From a checkpoint of a small image classifier: 3.72M parameters, 97500 training examples.
Rows from block 5 of a small image classifier, named by matrix and row number. Rows with one number belong to one neuron. Each number is 128 + 32 x the weight over its row's rms, rounded and kept within 0 to 255. All counts start at 0. Numbers have three digits each. After the name is the row's rms in percent of the matrix's.
After each neuron's rows are labels from the 100 images, of 14848, where the neuron reaches its largest size: "responds to" is what is common among them; "lies over" is the class under the peak. Only what is clearly more common there than usual is listed. The data: drawings of small networks of dots and links. In brackets: how many of the 100, against the usual share in percent.
# u: gMLP up (value half) (model.blocks.5.mixer.u.weight, 336x256), inputs 0-127
# v: gMLP up (gate half) (model.blocks.5.mixer.v.weight, 336x256), inputs 0-127
# out: gMLP down (model.blocks.5.mixer.out.weight, 256x336, transposed), outputs 0-127

u.144 103:168135179117147119108174115079188124119163165139099103144092123125178157120122083134068094097094129117220144115150152082182101068133219135130111097157153105088101065158121109189104109147122167149139198199189162054122162137077151139081153131153118130132080133162135128147064066140188145129090142132118139140104147156131143137098096091092118073149092141162135150142156105121126137109112
v.144 105:143124132107165120155112103119226130149115163129128121187109115092101137127109123183160095127096123156122161081105121159060152082212071182132145146100048130160071187072079188077131115109115169102135144200127093190141184100129099132116093140147141130155186160160127124103112134122115091137117161076136120085131107118155179174113125140095115135170070148112153211138092131148108096132117
out.144 099:169109075137128119123095141108156174149175122089130165119136153108112156069107155143168180157119108148142102165109091163112087115109117203111080162127112191191144101190192156135119088159133134160166103127082077143108108126124121147138199113128142135128106097100143138150136192120061165150174153112110068141100134096069107113099197176139184120103168131054086064125107133152127164136119
responds to: blue dots (25 vs 8.2)
lies over: dot (36 vs 4.1)

u.276 091:098143154125102151150147131193112087139104134133110179097129198161167158131159158108140105120142114071162113150148104103115115131158115064159044090151137187178192154131190111134126113146136168131107075121125115150111145167090100159115105160072114142136140140129122109121090130167112126125124149101144127078174079094126092149182136162111149109127114133160139122105099104123114167046119
v.276 072:125100109185152172133121159109142085116138150087154127163117098119186173153093135102069109103073080107153100139109127116158076141128145152140128098134135091179158158158144140160127144143129127139178110214115127115066191169179134088112167110120108125146094090113152146126118049138155099158106106131173091079117123154153093099087065134115136128129070180144140154130116091137139130157124
out.276 084:138111122122116095161102152126079191126132141111142095125124125122100108124049164134148191178122127159068182157119143133145090089084118128164151115056171179052055094111086144078135158149049108099090188175087152086091119138160117119088161159097116101174073124178161182147114033130169184127126117181096149133135132145123109169091119107131142164184111167060129130104144126159096031158151
responds to: nine dots (37 vs 17.7); white dots (31 vs 9)
lies over: link (32 vs 3.9)

u.212 107:111135130163166144081231154150079146192156133135186166152138109175128134135111151141156158102060193155161131133097118154173139142151131084152083062156181120083097118192079071104122179112137181135132135121108147125165166078096112159159142176122083102109126105142140137137121120133160115093212178128132159151107143136106147159125167169155145095134128149091033143179111135051100131137168
v.212 107:104092105151144127150140098140110165120136153114138148149133142169080058119101133109126083144085118200130195136169144112120136125180108121084103129064173128130135139145025044203121124157135122164136140081113154123190187095106145132179146130112079179117158122121134077210106132092149120165144115109127149089138192128142153102183160133182168182229133188133091186083116137154151157133174
out.212 098:140130088169117110171121147144160097132088154099126145163215108100145140107169133141102140133144158135130176126116142143107115128116116130100128150105145113161137149079105094119115205097141130128079200110117164114095163188108147061096146124144141170131074159096132120098123134142133174150039106089055170163147142171136124094137114112110152126065154066155166169109153204084107171173173
responds to: black dots (32 vs 8); brown dots (27 vs 8.3)
lies over: dot (47 vs 4.1)

u.231 108:126121066156145182157137107120144163100150089152080121148193173160141128175115161146193115125131136088110105144080149051157117128094146190084134074134152115152112128142116130117129143119151176124079129156125089151140112143140107152101128140110103154111129177110124135198133172148165129203096134153094082122127130070125124137115160109078164085110104179081130100147152149121105086123087
v.231 100:137175166121143161195086094100102073148087126113097089131175111138140186087124084104146100113177108166148119184139078122125096143048143148156071174144096159145153122111151125137138107089101118098220144153157125154165137120111103164089141098087111126136111145146067140143096112111091105164123123072110180095080126110139125133136082132148144133152148139174077169155138092117163209100158
out.231 098:138132156142142119095136122213085145148167135151189159109121128134173181135136096119167160126155152150118135123123140162128121145132123135132102108125127114141129159134139138156172155159105108149133120063120172147100091144165118098179134098079172211148209114173152116087105070202081146105178126127148129126152146142139082100104105171134171162099097145145169132114139158202128116096113
responds to: complete (48 vs 11.4); black dots (39 vs 8)
lies over: link (64 vs 3.9)

u.264 102:161164106099097140183181061098152096102098164093184153155159133116116082124109127147120155067179142125142122096140079095150138170064128215125092123164151094074158072163127105127164168155127107118129111126163146120130093148073156109088152145047115135102120095107130153186151072114127069136182118103132133087181122135141152154125169137155165154149089122148109128152096105148168161130119
v.264 079:109106114154162118112111063150141087147091143135087101160157125102156120155088110130135118115090122119164078116096139101131165088138191093214065104124114135155130169152104108095104040104131141181156133113077134146147122125130164144188159065163149159145123134165103143075102118101149096130153180120112135176098123138155083100132123147070148131164105142176102182119102172140119157103087
out.264 097:170089132123143105078133186129159135152141095167106131156110140119123174128105121100129101146090155170127117150102182156083066098114116155154068177082152132123089134035144133130104106113128140089102069162136105149134145119168104169143177132170234136138117160142129131132140165093089148054132097157135081137100076138171125066155150165101058141074155091120152134089130128114110095185132
responds to: purple dots (36 vs 8)
lies over: dot (42 vs 4.1)

u.265 101:177110151107146114164130134063168097163114101139172097182177101112147108132124098139147118171178099124139148130099147123117133155162165142115077164145095043099113039169102165122187150090139100072163118125117158121128109138111169125084197123117094120097155088142144158119131087164153141141176094136131127051114137165158155080156149125157167125137073174078159158155104091147158149081136
v.265 092:116096179141143139150137130111170156145123131199147134070133142173130151136105151085103161132100156126099111140106117144121054083129182109112068130132172137194159100121104171151135173098155105120121134142094146099146160131127177110096146135145140185162096069151143083149096111078137154059135116099094127118091119139090121104080136100116079160119112176120115123112081143121126139177177
out.265 104:131151131129147170174120086114108135129120141136097082117144112146125130083120164089135096081081125137078125092154152132136125077140128139195128141118153091105110206188141028100073137160131106143121143076158141140123124114124135126131117137133088129145136138102114156123179094076052149140126162100136135148114132107119121178093139152052189150121144113163131138141156153129128168135132
responds to: yellow dots (26 vs 8.4)
lies over: link (45 vs 3.9)

u.131 101:160117145167155148129151130153113124111116111134123109133104136181103062122107143129121137151109116137033125139146117116164134170092223072062183132157129161133139158106089168120095106121100136085087112143123119132096112152134094120088159097144106090163101131158066099153185104146113164206109177133150176153121180174155128100114125102122126167174104159140109094126080115212162085153155
v.131 099:185134215162088126127146157156107125116150168173117104064048086099108149140140144112096072110161188154056111096140124116095120138150163141156164088149107151158136201189144128114137082091111171153172169162145067099089077119088100135101098096122174170094099128078146141152106110132127156110079082140150116121144079101136080152102177145110201197121093108141063120072127159126195112125163
out.131 102:089156120095200161133120139080127178114161145138147108121193119109084153069162179050092121099131134136157117162156163168098186158146137160065139099087118132125112137178147078089144142080149116171131158148115156196157150141084097152119122062095154148129150091117132106125083142148144138119125132127102111111103131118097174140136163098107144081113087126176141087091071137123130125187082
responds to: nine dots (44 vs 17.7); complete (34 vs 11.4)
lies over: link (31 vs 3.9)

u.215 097:141187100166130194157146142135154148090127104140156102124101164124120114151132165081117091119126124167180153120143164155137143067078143137069110102092170090085145170058152091120121148130161158170160126146124119111096164128172122109129112174074139094121146173160133055147138149135147134135220139104165172121137194139118152126134154175131134144150171093176134123107068030196142116096154
v.215 113:069139158129137154114097104077059152128110113110100077168169196135141142151118140125181086127102159157113093159077144113142093136183094118163120091131139066186107156098131131137135144143248116109093124143117100075096112139139089123106152087132119168103121118143052122144154111161129102112077092140137145141115160112100128134089135101120143130144133155128197102230131165128145087150070
out.215 101:119116110119092185138126108170134162119115158140114087169124177154126136112104120131130170120089173208154158134129083053173147157131108125146123139083160162209132125165078111121180119112064132104098096185140087166156127182162129111136156106157098091134100055148089183124077100094092163149137146159102104091182097102110128139090139109095154150118121146123119135129193174101077153139136
responds to: nine dots (37 vs 17.7)
lies over: link (36 vs 3.9)

u.268 099:168096070130084097124132113152145146137149093180115122142095153114088151216128128089184113130106122129130149122141088107097105145116108157174103122100140087197108148144140109119104123161140093126124136095090143114142143083065104185144096122107128131124131106102201192189046105156076092166114071115164115132119134095169118159135128139124131211194134096121154140186153183096154126089155
v.268 067:101145079110131098111135154083163080108151125155078111093128141099178150138114206107126196071120106173144164120118062115195104138051167142150128108091103131171065154119136109159059100147061109120123078166147149143108156100118187150157212107120071190180183158177155134143078142117121136184135157172130162126185138143148118216130087137116116126162154165107114106135168143101081105149167
out.268 089:133160131127201172171096156126060080126072165134130105116154175080134135067108134129136078083200106117111140119102159158087125138135120146098169144103136170104160131143150131145159145125105147135127095158131078124155144141129095134150126123157152149118156206127157139063115150099227107118123162137094142138131130147089164164101118088136114073125061126116099144126108061121119048149151
responds to: nine dots (45 vs 17.7); complete (44 vs 11.4)
lies over: link (54 vs 3.9)

u.148 103:109075107144146080157157126105127117075103143134107092109127113140089138117079145117151151117115177122108083111126140111141148133129128158130141146115055110160180120096139142138096165129127105122179185127123139184147078134134119153122138116109126089144134127142133123078100164146145092159123164141077143077157115204144157180117114120138117128135121113095074118081120121116157118150119
v.148 103:133118097094115125135139119163120101076115127140158096160083144119152196095141143136123126106093092136105128062165177086168180107106158086037177102092183157108070128122123139165094121080136146134157108133120103137149067160098156104130176120169125120174159137120112144134141178159098117136113176129100113094143135148147096153110142198116129137140132119150131176133144195082095162173180
out.148 104:154172172115080136173042161130152137139124108124096142145117131105119112140121166101106128121086064099087128111120141138110170143144099160090097076108194096154111161171155106131158135172194090141109102127117142091142160075168117154119150140177065119080157181132104160140084122132121167153101137132111067114158095107103125161108112092104162139210124140066149135137181177171127199101116
responds to: complete (29 vs 11.4); orange dots (25 vs 8.2)
lies over: dot (58 vs 4.1); link (37 vs 3.9)

u.24 112:133147135064150107109158103117110120079102104129180185155186103104186096131134149110208086120072127130073078146181113174083127132159137074155139137147129077093103141160045101070108137103132134138125135178160118112184155112114092124124122116106082136142119148178138096106175129184121171146151111123132150108065101136152147130104134190129098138155106151151112140133187124130210082144142
v.24 110:103112157127193144113080068178045153178124154168083141138121159147130083128138137172147128110173187141135171105115101159163174091165168126196042082113107162165102138163115159147152159115138180117171188131110101124108114143136134102164095046105150072136093157100135084086071103139088135101123141144095145096080152087143120185182092108131186174125137135106121155142142110126139160137148
out.24 115:157120097180144121133113175123163120154134207128111108093167150120094106133154058118113137150142084118130135090151160124111119157129163195142121149144134118182146085138085096118170111140154087120123205180133155135152163096119194159164158116134144076149154087117073167153068153175152163118169106140140108157227083125103103105117129096123126159129108142081133126117103167142109090045129
responds to: yellow dots (35 vs 8.4)
lies over: link (47 vs 3.9)

u.249 105:151137165095121184136126129138174125146085101086172173129167131131158121156148078163140159172098096085147169174101159153154158083115112142134103152138115107082161062187149141102197133137119151123133140162122087135149094139167126133108109090101136076134079117122091169103136116113156114143161072088140107098102136171145119125115119157051149140083117140160168119158153139170137159127136
v.249 097:106100127101131112153189081175152140129099141108103093158092161125130109186104125119119154085138111126081119093154135164097148094158080100118148164143129140143145157174139121125069089111127170152100161163133076125134121120169126189093178085129097097106136116107136091083076112134081143113065134102117084075102199172190083125139088146105116117114151123136097132186088114201101151140099
out.249 100:105107084136174138077151096161138150098122135113121088152161112154129143140107154089163097151113128138156152088145113112128147191144117151157105142125072102158133212206148124056089089078109063113062161113133143147167139126083152143149097144104101148133177065116113062111123163130118181168118150187191157131113145078149134158136130144141109110172108101077125105052130053118131134108134
responds to: yellow dots (25 vs 8.4)
lies over: link (30 vs 3.9)

u.302 100:102177144174148109107163107146130115120138114188145111133126170116119141156136122130096136117208112121059185178131180071116115082200156138105168128151108115119088150137160145128101114042109176131142148134105089147148135114174082119110197129153120084203062150153113103152079103150146118101130132165149095168173193103170115176172094074114083108143163139186116069131145098072119109135137
v.302 107:143146105153092153171147104201121065140144078184023107150120087117176151122073070114115081131173151126113112100168122091131097091140167088088082125116104177051163119131097167125153132108091115136149161098111139104166133125144153161088180139111102133139104106195132214095105072062133096158150127163117096141152118107056136159179095170154109130083119182144120169087155183129161136063116
out.302 108:136153157142196119120107117100146242120149120101119109116083107102100111085134108103101078113150080138164161085110120188145089111097107184143163066129070181156121143146126075161101103173188158154135086167122151058103113190190137171113126148131130098105149104141104066139125128064061144183085104161100130141111102147140119142143158136213130094145116105162111138088135131102166148165112
responds to: laid out on a circle (76 vs 49.7); wheel (32 vs 10.6)
lies over: dot (34 vs 4.1)

u.196 097:103100095185130127187128192097123125108159143080112149135140152080136178134148087150149066098079180179075128101177106132100193097109161123145124164107206101160091134150128074213163120126144135139173142124113131154057126119133184096135169099090100135109088161110147081124130131134162153153119130129195134099161124121063158129095125176099141137167162113089131078147142152101129164121149
v.196 113:122139130139169078110103122158165115152140146129147136169031135156167174061179127131136098141120139164137201116146155166130057114180144103146184153125140119154086148123137125129111142113124143188158134136178095115173142128090103112085064143105095136149121150134132102147134167119117125064098163135082124103115075093190109140143142142125117131124123080093109061132092111107099040120139
out.196 105:140104178113091081100138100118100135162111132072114150121110105158124135104123096139152167203138126054139144145123113108085107149189111149107125135189049191127162176148135166138122062105046113142202135129122131122127086102149132124130166171132164120161104059139130123152067138108176145110167079122141110157145104147119063126152174164157114196082182127193091159102127084163145049164168
responds to: blue dots (27 vs 8.2)
lies over: dot (35 vs 4.1)